{"dataset": "small charts drawn from random numbers", "train_examples": 50862, "crop_scale_min": 1, "num_classes": 4, "arch": "unet", "pixel_unshuffle": 2, "block": "basic", "dropout": 0.1, "beta2": 0.95, "shampoo_beta": 0.95, "merge_dims": false, "batch_size": 128, "warmup_steps": 280, "adamw_weight_decay_other_params": 0.01}
Rows from block 5, named by matrix and row number. Rows with one number belong to one channel. Each number is 128 + 24 x the weight over its row's rms, rounded and kept within 0 to 255. All counts start at 0. Numbers have three digits each. After the name is the row's rms in percent of the matrix's.
# convs0: first 3x3 conv (model.enc.1.2.convs.0.weight, 96x96x3x3), inputs 90-95, a 3x3 kernel for each
# convs1: second 3x3 conv (model.enc.1.2.convs.1.weight, 96x96x3x3, transposed), outputs 90-95, a 3x3 kernel for each
convs0.0 095:094096094122143116117139134152158140102139131096145132120141095177093104123111106145142098118099134144117149166120128142168062153122116094133100130122109093154107
convs1.0 096:132151138129141133131143145145108187103136100113106147114147136113150105179110179162110090136059153148125190133128143131132090155132117128145118149119093113105106
convs0.1 099:097097083098114143098104138142180162148104078102149119118123098106166152083158110123166128175166120124149112122185128099157144061125150131154116167141131172141117
convs1.1 099:122137124131127141151136118152123121161131115104163143138127086123146115123139153110081119129112134145133128105146146172152122105155096098173125099131136120129145
convs0.2 101:145115094097090099131097066110178113127114126134143113104157122121131120090114090149144156100146109112109137120107111117115136103122127131111112169156120144142111
convs1.2 099:122133133110160194142144158118097108087121143158087137123163141140127124158131158135126190141147165144126116175110143124134111115152124156095139148169106151121110
convs0.3 097:129107129144138130113116124112107171115083166084129140150128104128097138115105135093132142124140110101101134149121116104124109158161140103140119157144101127174099
convs1.3 097:138132126129153070138130108136106148104149117101117168120137110096126096122128137160091136129103093136111147139126112188116157111078109127143118123129144105135146
convs0.4 095:111143126082118096116141149154153121119123143159109134173110083097128147141126155143168101115168126120153093134165143103188130099105132149084109145142143090084094
convs1.4 097:110111168141179093099137119132122149162118127061084139115082152156125142149136142116155075143116141099118107115125146139129166129122165131143107124121136102137134
convs0.5 098:081144114162094147117114156111146080112141135095129163138140112156142138102118084136141120115120158076150092142113114058151129117117140116106155128150149125166136
convs1.5 100:129097176175094092139099130143161109165189105171130107178099125080141077161102181188131128124133118164153066120159094107151150141143133129127096122135136101152099
convs0.6 101:136154184103121109142125120074155128149098136206130101111128112142178105126164112116139130110158123130139153148138121139119151092108140132133152129167150126142099
convs1.6 107:155130136129098115149139130122128107147124124112112112095101127126087124130121120146135141114114132088134179128138167097131137113135172144151154158132120110113140
convs0.7 087:135171122130117142137194108167133131130128140089105111101078128111067069162161132126126110138149123105093108117071128128095112122126117145120105105142140135122183
convs1.7 097:153103107099142108115109139127124127147146127122105126125108114187163085118135145113141130108108135150156101123121153123099137126142138111121131129145128138133148
convs0.8 097:098152127138183168139133128157170138082089187073104158122126098161123139147092166118122172134145151097118137093083145109113098134154107099123118155145149124104091
convs1.8 097:088114123147114118140095134123133159143128141093119098124143080111118112037106155127156106166128129144114167152129145150105107146144138133132111126113104135158164
convs0.9 099:138130154106131158116142125115121115139104072098082168115122142126113128145132137106118116099151105110147123121119152198148127122131117124108143145143188079082100
convs1.9 095:116155123163136117159134129146134164146151127137103107141101110127178161120137171102126128125107110119156119088141145145141095131141138113147149142144100123112095
convs0.10 099:108136158112132101109157161084141164136078112124128122114155158139167121173137115115131107146162116102115102129107100166123121175133131122139095130093097126102140
convs1.10 098:080100142159175109116102158158125143106128129127136129094120127120112137131146122138114128150132130115127123127123084115130153137146116146149082140128130128122132
convs0.11 098:128084079142122180121127095141125126111170144165146123092091118125117121088098069153098128122156145136102126136152133145148061127090092125110098098128113093130139
convs1.11 098:137104101108072099128145137128166125136106122106125154164116144084126181165168110104128118121136137133158114098150116109131118108091120125156124099131114110140112
convs0.12 097:058137173134087125062101153101149142176106124125169165137094106098143102099138093137141141128156127138149089118176141141126121120129174143126141142121104151121129
convs1.12 097:122106197125161101132133160125087139142194166132116118137117089121110125144126128148122156100145134129165128153136135160116162149143122107112131106121099094126093
convs0.13 095:173120101138143154114159136125146190139122115177122124157142157139134097120142122110151156122107149137182108124110141131139162114151180109162129123093131123140126
convs1.13 093:151106152146148139149164122156133094105135122104094160113044146135165113144127100124137131123124122126163134102113113082127088151125096133109098120103116153118136
convs0.14 098:086163157137141171111111121136119137153116163117095105121128094099156160111095150134109130125152152122123140150118104101068145166127132088110123176136132119102109
convs1.14 092:110129176082105120104118133090135128129098143150145165139143159113100131125139094117125137158143121146134135089130129120149125111136134170161130190155147138149110
convs0.15 117:144114137144184122154102128144129126118127159114119104202131062075048254121194128131148104122121115147105138128131098132108128117131156118132112098126129093129114
convs1.15 107:133129114129130177140166105098108090144134121149112094116069131100123142124150098116116124146115120098129130142179136185151129120124185146144111120120132149095100
convs0.16 108:108094097150115101124179135094164167183083100068130120145139084128105185144087084096101125138135127114070136093121125150110098135120117052107150177151127129122149
convs1.16 107:100153120204117121144169097120122147160158128117161135141120096156133128203130147182152134130126145102126140127156109125110107093109105115090126134168145140125155
convs0.17 093:141092151116126109114136109142149166125137130149108061157144131165079118144150110128096120107122144114151153131073109100130113153173080170183094142150133124150137
convs1.17 098:156172135164102062149100111128122103127104108132125116135159139131114121142120106115119164097170169096149149148163130068131142135130149147113111136138114125103097
convs0.18 091:121123158188125165145143126106153168110120117179104103085093102128102150135132123130111116139129159163154113157122117135101092119126148166147122170128126156109131
convs1.18 101:096096164089094143099112133116075094129133148123149129141101111099150099132099178085153127108134120135119146109114078157139124121071085131131127141151128115213163
convs0.19 097:128153072136123140098118075151114086150139141120103128076106172064125109124119138121109106140125107115132133102134141130160145113139101117134177147173153119146119
convs1.19 104:148124109100130131110111126121117115107127146172175136114110123145127108095113137079130170114137141167119157078134168117118129145175171133135078164133149097134130
convs0.20 094:129163168150120069136091158108147148144117115130149141113085115102114110181177119130113140101129144140112081135097133120112118115116158114133163102134138119117146
convs1.20 099:115124121191158061129152165127171203136170119111104131142090090093076118114077115153112125159132110117113110147125095137142136147093164115129122126122135130128153
convs0.21 096:124098110106157119139147146115122070128125120109093167157155169071076123136109051107142144128118133109123143091109161111113118101131153183147133156140145127134117
convs1.21 108:127116122135121132113131157146165116124132151154122107165121153143102165163184140140147111088120157137121139101135139171122148039112083111141131104089114082091098
convs0.22 101:122154188132109094118131142151131138146144131056082136105117099117125143156088090134130150118096155128144122156120135100128137066105102145160122109118110140139122
convs1.22 095:118131142152062113145135110137120128113120130153091087109148137094117135158145132170100143124149151135125088171128148117137193110119136099124110096056102105146115
convs0.23 097:124105102101084156150121167156134122118111105137136137136106145160133136125106092125104117137140113117119129150115138127135166115117157141143122130132146100145111
convs1.23 095:134145113105127111143127137108102134114137143120095086162145133150099151170140119137152126121142136131164138138122078121161104119127139138119108109127102086100124
convs0.24 088:137193152149156141145126137095093133104116104119099084130130117087109124120104138116107109097101094142163158125163057093139138060111105182147166161140159121112122
convs1.24 099:149144128115150091129110127136164132149188186129118140126119133102103123122128161108135118141126181126123113087095138104092118142134097114209192112105137110110111
convs0.25 098:139122081140134154160089099110134167107101147108134078121096097092113105115144143084096162111170135128139137170125107154126100115106105100069125153139171111156187
convs1.25 106:151147127145115120122154120147113128134111124109119094122138155091144193140138109130105124129125121079156159127137108116129151163140112199131175126136124123136108
convs0.26 098:073081118153114166107120167097143135168158124150118117133132161151120105087091143117176127148098122126144102104160111114109141151122119132077118142191180145121107
convs1.26 101:101119156164131085158116136136168193187137095095130118151166147118075106111163148165144101124116125159168102125141129119138112156121144129147106089086097126125125
convs0.27 100:125093166123118167119171125131105156122128157123147131165130127141107157126126140102163135142131108119094107086147134121187103145111101134117178163133102113155130
convs1.27 098:159150147151116105166118122109112131108094146125138098090151167159097101122126099140124179161124092124086118136145146152104166113133160120108118115103089135152120
convs0.28 103:145105149095137169125147162083121141107120111146154108117124154144108105141149128131119115072126165099144120096130180077120112097148159122132142081102133140133179
convs1.28 103:119118072093135149101149139114112120128142127121134126096060125138130102079108144118138192086118164112115138106128129093121141083125166157132143121099121127157128
convs0.29 106:118105164207124138073136086129092121113107115148109152143120149168144133155117141139130130110127154100142126116126092096144083165120128087104142129136164127112106
convs1.29 098:165130145118112106089122151134121122127117136135126159126182091158127123174095132073108155118142111174156147120118089136147113146117117089149133095123114117120109
convs0.30 102:083114131076106126125143131170169116157116124155163130124152098146150116136149092099158098121150117132137167120123123099167084110128119122145140158151172159193167
convs1.30 101:134117151127101114136129098129117091138143082158146093138133133125160145127134103127121133149091132167119110148119085174060103117128138128101137122171116109149131
convs0.31 098:151131127088142165177135140123108092103117115119112088115101140099097145142121145109101116177171089139080143087113167162157130121118102154130099157145164134172115
convs1.31 100:088129077125115147117136107113150159145128103155121124136078123155088136103123104119120110111108140084161139134132156121107096115158124180139132153167149181179109
convs0.32 102:087072140083132090088140089138150146179120083167092130078088160106133120098137112152136140101151157143132156113170129144159111108160106156103144153124153136092134
convs1.32 100:117134112158130146148171159078131113138135094112138091123128178159129147140138121157114132118091137115137113195112099170104081175106108122124103091113130105173141
convs0.33 094:141144163138124160070154162172179108115169112100167169127121128126119125120144180153111117151130131145165108104101107097141122091112174147166130156165133177166114
convs1.33 099:121064142101133117169150190079119138081050135153137089134118167085137104113138071139167152105099092145148098125117113183126108164118153140154148093158136098099156
convs0.34 098:134124094176134043150167136115108110089089145116121109147124138097141121123133113144146120122100151164119115182099117141109130134112118130140141108141152132104149
convs1.34 099:128096125185110128097134109122127098121117162133133149111183110162164125129115097141171170091131171124097087153127135155113129147151140117114139134118107095150117
convs0.35 095:143099139106123110125128126107117145066177145133114119154118113130089116118115110162138109086116157114111139131135126165109066071117136153165136167201154143187145
convs1.35 101:076124121112118090140117109105143125079150145160133141079151125098132137133160094135133111128118106136112128104079151135147152143150152114112121150146149172151126
convs0.36 095:155167112127134113107095134096097163114105160153166169086177158104117124119108124166136136147137163126155126133131128146103107138114142138144118117152122108159116
convs1.36 092:149194147150136118136134153118104126137106137143134105148113132108125109118074127092145109126106139110080141136122097125114165122077103122116148163136162122126119
convs0.37 090:117125108101146189077128114117102138146134170133136101155150109116131121140143194115141132157148134067087154124089096126127101131103126131152095161175133152122127
convs1.37 097:148132177142114089154136169125120162117120139135114098100124158074084088133146129130189130181145132102107138113155171109092118116116147151105114139155083135094125
convs0.38 097:052111094139150146100169125165118135175145136105130127110154102130149097101137082118129120143133096149090120137153134102116125124152098139080074130144125105161120
convs1.38 099:111129133175124132139120157165156131102147094104101084106112098114144106175112127156128147179113100157137177139138119128158137139127151154088110121119117147117142
convs0.39 106:142097102137126129127100090100148137144139127135114100104164115124129120125142146135108163135111104148097172130117127122119161120111119198131129101105128155152132
convs1.39 091:117152105126170106169114136174106147128157161140157092141152176150168126096128147107160124172144090143103080131137151097133141132153122104120080098155106105133124
convs0.40 099:098128136162219162116131105121147122108133151130109080082123109087113168151108111119135141160126159107129114129119130150126128104186186130144090116153133144117147
convs1.40 110:126150146107076101145126144116144140166112090106116130068121108076143135168128184127100124086095134157161116059131119153115122108143129170130117138119115140143134
convs0.41 105:129151111173094121104133140142114116153120074125136128144083171065186084126118118106124142088129129088148130154112116132134107123140122147119124093125115121141164
convs1.41 102:143096172158171144166137109088128122130181117153134140103125101168113131152140101141137122132153137128114123195148166109156126124116136062114140120147123141120118
convs0.42 101:121181139081116094119097138135142123094106135115120156085110114058157106136127063105098110127149174133114113115097092106120136117115141119165135104111105116088126
convs1.42 100:098125149128149118154085142116114117129124104086168140164116092149189171122162133172171116106113124126104136105160125110162111130117117161120112142113173151126136
convs0.43 113:129137143124112115114091117107113123129156119128127143117146149168113146118121147077124108114131132128151145183144090140127149117102097126129106153132120122099127
convs1.43 100:141149110119143154153129124138126143140122103112141107093125119146172123124136130125153131105117091100122134130111086109134119128118104138158162126118114111144121
convs0.44 103:114091115156155106114130105204118108128112113134112137148197106131120070135102093120123181081148136119140138120199097164136092088164076120131163085105130117130104
convs1.44 101:133098109138127077141142109121134146107127118135148121116183176134124137148127113096157124127083149121132108109132139137160112166155129129135150111094122119102139
convs0.45 095:157151114149127114149123121128135109111128149112104123142124090124147137094112128141132127127168139088163113124123144137134168094133156126130134100131141114145136
convs1.45 101:162102156152103140135109140159127079138130146142169166097149155105147105131111123124106105122115147150130143098125153059115117131122079123126093133125136127168142
convs0.46 107:139161129097088114140149142140125130034152152157130141098161138180114127147103122131131138121101098143126142165186170134186181159081135129162142110150099111097096
convs1.46 101:099109142120132107141101124099086082132176136149139145070144128141154116141117143128138162140139142138123141152163122102099158144137140115125176125119151149128147
convs0.47 102:128149109134134169127142120148138128118178186107126102154146063164096124087129141127124136117152185125114112071112148115134112126110121081132155155195139146148167
convs1.47 104:098103101110168108145113104146114134147149110162157112141126128134132115180101105148127130112108140140086155166098123124121138105128137141061103148179159112112149
convs0.48 100:084079107099155172151076089128110110121171197141154076132082128125179152094116106138148146112148134131131128152097097064092120107158118140124153152201173118141143
convs1.48 106:161112016112132163106130126152110086110138153130152161155113131154112102110154137146176120154131141126097131099143118074125115152143095128118140123136149098091114
convs0.49 109:112181096136119141140103121136125121125112116141100117201042173105155131103204100127134114130155103109150123117100196124158073114171147146090120127087153160099093
convs1.49 103:172158128121176145136120154096172178151167135116101109077080108144117117118127105158168150149175111108129187137144140183178114127140120139135167140158102102158146
convs0.50 098:126142143135129129145147156140146124124180170123094124106084112156130084181129112083109097132144132109120152099115093121108099145146088124111118129229130083162112
convs1.50 103:128053130140155131152127098145103145149141105108145100111161116127095114096147152164147136155107101181139146158101117131091074150130128106121138128147126115142132
convs0.51 101:142123076098161140137139119145150101092116102149118083154138095137145149110117131111108116140144109137141164167147112128129077152105109116137144097176150058138128
convs1.51 094:144141103124111131141130095138085111117116142098121136079131107105126130152090131157102084142094086173129104151131079193130069126128105169125139158142147106129147
convs0.52 105:114125082124157153099146089118139155157119123091146133124177113131091179156107097094146150139131115170158148119126112122123134140168133149135128121161167116121102
convs1.52 100:126120137115135148135083144139105112123147068078104124139161164099108111106139118123146121118117075128113109135078128105129121159140156120131137089163139148143147
convs0.53 089:142152162167155168153140172113132123173143132128160131102162110123126101105117142064142117105127120156140159090107117141150164107120130124137130213225149112154132
convs1.53 098:110125145121112099115177110157115099131152107138143123143123145138101057130112106112134103083110130089111149148129134136131150130127158102118103108122100092100116
convs0.54 104:144117116124096144118135134132126103117118156114103161124153112180090090139130130120134118117164111119160167169140074152155100190120099132140144109101140137110156
convs1.54 103:129119181119125149131140100112143160107106118141124117134128098114149120162087133083101170110149142122135164099093108101139153140102122141130128093156124109115107
convs0.55 102:146153118109124121136127091123123154075141129064120149156107090111111140143130094163082139120159127134114138144096144151094118108095147109121098131116195113121157
convs1.55 108:103135116139116156113144112131108084133147130099105133182106088078168162134169110126109165132126168102143199147145127164138121134072142114134128153118109116124122
convs0.56 103:103148146129114160141157114126046159104113131091096162095137105108096135159070130135154124148103065139110079168089126175073089130117128129124141142125135114130112
convs1.56 098:157119105078161125083119136132112121113117117128167151140139119139146095080117157112171141140133161107129152176121125109150124157124133152130149138112128122089138
convs0.57 104:103068126117096102159124135128166126116106119140135129120126145177046151133164090122134139163131177149117153160139163135125150183100116137130127105156115150170161
convs1.57 105:122152102145159126130154127120137117122156111105121123137126167155164137111142141140096112110142125131117149091153146076123184060158148101085146180113171128099163
convs0.58 097:093142128131123114109079145122155132125106128149088160165103130163182143137078138117110119130122116109136111069150148118141144083134110159137128117142163135105130
convs1.58 096:112136169150110139127116115133133122192134139100107123116141144165123151125129118111119133152153133121114126141116109147100125126140131132139150140105152153142096
convs0.59 104:128069118107150135157135113100126145093105131149071163122093166149096163110137112126166123107106107127147092167072132145112115098140125099111096131129166138115140
convs1.59 099:115172098120107177105153102175160109112152164113122159138121130130185162087151160069150123126145083134139117141114118131129126146190124167129113123124118154094120
convs0.60 100:123133142063122145098115130146176096159147114139138149129171099159099111102114116124122130121138173106145115091130140109110118119118111066132095133145130148150154
convs1.60 099:145099147145132117143092104098092145122146124134116150105137137142139123129118154180116126138093138103143179142147098079153147146123167198137107136169144150118161
convs0.61 105:088078094127100116168108124145126116120121157079115150069149141125239083196151084124116123121109134145130127126163131126078152131105110160151120125160123125120107
convs1.61 099:161134111128129114149148132118113147143168096170154114127117142166130115115153134106156078126115138112098126118136119099164127149141162090125112147126150105160127
convs0.62 107:143154151104114151176150106136123110110098199186181071169111086142158148103149126136118115151171158147137116127114127146126068100113132096143152137136087122156182
convs1.62 108:157085043139155175127122135172051084115137135178143098110095133185109163106099133123116117151115096149129113113111131180144130169165127093102079113140121119120113
convs0.63 100:148126078111119100118136112136116130105149138123106108159176127099151157099192164152128139130142121158106091089146155091142148123133145123142137105165132147141104
convs1.63 099:139084136132131135146132100123132088096093118134126133085111120119098141167096113143121119162109134127171074153094125135109099151145178154169139118118122119134136
convs0.64 106:111118146117140128173162116083136166104111158133138108153067123117156127095145140128159134111146111125103113117135128109081154119084101086130149099107141102137103
convs1.64 103:112106172123120153075170151067137165123127159109114169129100140132124175176124120177129120141146141111185130128127115139125122149173091166096142153135112140141164
convs0.65 102:122168157126086187095142081122159120130089095185118117111151121144120123138123140097156135114138151076115184136114103114125108129135125116103145109110122102148123
convs1.65 099:094121117092142155101121118126152142111158079105108126122095142121139125134135132125109145065138126107131110110128156136126120122157111153137130129138125155116122
convs0.66 106:143114121069135087105155114124139111145149150122129149129135109148144164126125117167114162174148174096132163131135120147125114134120103157159137088114143138150109
convs1.66 110:110153151157148082141119111154162188146117104112121131155135103081070152205141158182125124093096141141124154117121139161166113121132152096100151111120130117118153
convs0.67 098:122140160122148097120077132131103107180145099120143120143089109130127095128121114153099127166146123097124144148146149143173140099144127135135147144130102132137162
convs1.67 102:088133134121091168135191109138109146110090114164141121104141138159115117142128112088166112145115099142132071110115123089132116127157126104098112155134114144115146
convs0.68 096:126157126133152170165089137139117154157114088099175133096125111150154123140185131152161147170122092153096126131155119109066113129124126124120117125111155170163131
convs1.68 095:111115110130098115100135104112142139177142133127192125164146100124110145095133150146104139148170110142129137110092126126119132144127142124136151120141108135130136
convs0.69 090:112154159155114173130093115132115131073088146106114144120139116187080138118125102154164124146147166150119116115094130114109118188117109113157157152137151101139135
convs1.69 094:116128112119173093125109120130141129123121098158159111123132123141127116133125071101102093122115100121129124134151056074114159135135128150132143162171163144158145
convs0.70 097:105197152132102103094071133140114124126117091107144174118092108145137075124122108129151139106134141159155170113146166116129156143130113087147139133159115111167107
convs1.70 102:121146154163137102126081148160132118137095087126129158119138099127110152151160139094088110095089146152152138119151134139144118076049118142164143163116142083094090
convs0.71 104:161127128106126167133161136131137125123135125161118139135121143103155158117088109158129153126144112174124123158119128148112117129127139128116135093117121062134150
convs1.71 101:111118130110099170114134129118105102168115132159137094135114167129128141116120097164093107081091163091131131133093142132134090140109149107123156123140143133115126
convs0.72 102:178135142113160127119163102126111114126117138127143148151126087113062156097178114121108108144156137154115157106161142134127169150118092112147128111096077118118109
convs1.72 102:124134194114127188124156113123119122098101142096112146126098154121125183131117074122087133130103141126109099128139140124116099145120141105176173146137148154096149
convs0.73 095:126151124131166115164145114130124122131127089145136130109107119159162142126139113136100128147127115126137117115080127119136100137122137114139118121138135068134135
convs1.73 096:155098089117086118156080092105113089160124137116124128134097138111110111121091100112081121116076154086113137109121133119117121135108150127121090108103122078122095
convs0.74 104:141128114155131119208149135085093166119118094182179088079108180189172009088121147141118104104136149122115116162106149126106120117151128105131143107165148137134111
convs1.74 102:153150138155131118156129118127110143101146114105110096131096141151108047079144156149110108105163084145102151172085101113174186128123178123164140125125133099146137
convs0.75 100:126115178133142117103098126114148147149217172070096092103096091090151169127124141112124155109156142164128130118125140135120148121106142135133151123119137132114075
convs1.75 102:131141133092116128095103108104127138144066177087142129135136182103134062136108122122105128139125139080100113118162171084137077134162098114151122127139156067108149
convs0.76 110:162101134136075091120156116102164123144122132141133153118164129098151103116119175150114095095147177097128157116134154097138104103122082109142111130106117109126124
convs1.76 099:153120126106152085125126129108135140099131092120096114128170127132124183112096118116101150097155137129157134132147138140141087102112121126129140122145161130122138
convs0.77 099:116089119151121151124125119124118122175131070120064118151121122134145154142152139169136127103126115138119117159129137126098151114086114160140096106152109108119092
convs1.77 094:110149156095100140118148120126145121145115170126109107147134123152131149168142112136164104124157132117169078118130109127114144152118121112138095151109112141101110
convs0.78 108:122138129174119167106115099101127135086132140138130151119111139146117109095136104129111101094096165106090110125086098113124095132100136105123148143113136088118082
convs1.78 100:141134120146110125172138153140093087101112169126079092134100152133082081105092100120167154089131131140070118161144152164125112134133120130107127109158112127158130
convs0.79 102:124138128102112107142132139125085103135145163110138106165140100165139139096154146127088127115125114134132122134175135124130121092093152126102102087144115205132136
convs1.79 097:166174165147124126109099119133106055144172148161103109109146146182154129122108129151095136157119143120095117137147117139130147138136128157107136101120108150129150
convs0.80 096:146134103141164155113105106174139119151129142128121112115111160088101150135113121160118120134129108105127126185155120123075135169144122150168113124122153103103115
convs1.80 099:126156119156103129116157111121123145098080145068143151146137060058097156148117134140099126133177147104121116135121112139165116140116117147140133143118158167109148
convs0.81 098:139108136180114121110167124144090169149134140158125115142136101155099154115085110147132108127142132097157143141118149100114143094147121105135093100121138145161148
convs1.81 093:128141111132144138125131119132080117105124126135129114102131130129171112129108100135137130120133146131150088153138152130149118101201101119142129092134132155125144
convs0.82 115:141124075123109162158151123132096122126126126129145123074153214215120085128144146136150123112153146141155132129134098161121129110126138175110083078133148132133163
convs1.82 106:127140135136115105092125112123099113128115150116114113144099117144102059097116177132086171134094154118129110171163129107145160155164118138131137093163128149140149
convs0.83 099:137159170113102111208161159133154143102090093146173175195135140133123077120173137128132135103103112106141106072122098129096134129109114134134158089137126173128170
convs1.83 097:104140136149097120118119105151159168202152150142162160096089103118103112125135092125178170121167173121123132083107087115088100147147135098129140131099080114147124
convs0.84 095:155150154121090142123172169128120109088134133123130135089077178153101104085167103133124144129140120110109139124138140100139161161125153135111105171143136125100103
convs1.84 106:123107149099164167095139129148136114174168176168123136067124116133145075113146183142138132140153105134120131112159126105154127149113128162140163136137091155134123
convs0.85 097:092145140092139131086183112128105138149131130164169147089129112125155144121142149105095137131120104132119139091126106131105120104156113116121134135144179104079143
convs1.85 102:128110120095122126151111134117108093122114093162092084113118119142132100118113151156107113155089101130112123103125149117117106076113131117171089096111103150125123
convs0.86 090:118101158105105072089138126129107124147121094055160146105096116096141104128104152126125140127087141118161130136127122171107162113104099167123143069130101154115112
convs1.86 095:146138143082120163158142127140111141125117132112114101118155119110159158089134156117109128142170141135113132121139136139128108104070143123129119093085164162095097
convs0.87 097:138074108131112142116112097135131146100146104125121137127090129128155130136123128110131152109126146121147157147124123146139093157150098161116109151154156147167127
convs1.87 102:177136125122097146124127148145167140124129125105086123164115128145163144122106164113125127116158120126183145132128109091162108123156126093121124110120110155147144
convs0.88 096:110105145121097152087092086120115127163159121108139103129119103133190092145067111144116142142106102123149159097120118100129135154123151087116135175176168129188140
convs1.88 096:156153121169106152131119160125174149155136163134117149131131048113118124099138148158110139148146140134084134114101068144138174145132115127090143097118089096125158
convs0.89 100:120090116132142090099108128140104091125127108119100150152103117129104136148126121128123115112118116112101138165175139120134117118138127135141113132087105120114119
convs1.89 096:097117067131110142146163088120144079137143127136091105101138112113118108081160117178130128100133132150151124143148061157144138101143115130134098150135140114107132
convs0.90 101:142100111151140054115139127147123139183161105140145139123122135095119132130119127092065121139139117154119104111119119144138133125131116108090116179186126135108152
convs1.90 103:094131138114117175179142132120097115010113167147155127117144113127115085081082137103162117136129114117162138211086118144123117143126077163149128114138075148134137
convs0.91 112:130128136193106109126147110112151153191098114203143126146132126088131122117124155150114133153119125139128118150111128142125118145129108105181088155125125097140130
convs1.91 104:105146104129125130152126144105154095088174120125118141134133123192150098162103139143151169123075081110140111148144096111088114133145114099108105120138089131122102
convs0.92 102:131152115081143135075164148138118116110166154162172115136165093101156090091121075150142106146114138140109129135146101129167097158166119102141121121140094129156084
convs1.92 105:090131172147130166123141153109129083139093119125132108110139131126100100131110130127136107100135128108121106098103148115114115105085162145122157107125158164059172
convs0.93 097:143138114097102108144119110112124152120149120127127145093125135138105166127143142115122154112160151132118113119176195080152108120116104106095077096136144152126116
convs1.93 099:124126127156120154115155195085151057122125101154130163090115126098126140105151117117132154137138172125117131163142140133151146097112065079119152131147156122131140
convs0.94 102:137154114136137145107158103127127089181111119135122141130103147140128114131114143101110120105100115107129111143136109112117087100127101116082139123119137102138131
convs1.94 097:128143113125118114093104099088110153134109100110091146106090175109149077119141135154128142106125132084166172151148110143151114156145097088127157111127127128127141
convs0.95 095:099140142129146114135140103141142122146131113117135142101123131112172125128136152140148145113107123148126111106131106138082113128080173130123117119112134132120109
convs1.95 097:134140112122152126134129187103102137144135080147104126095119123117103125130096119151115106139149120138062111094125141120163152121082147105096141093115110109141108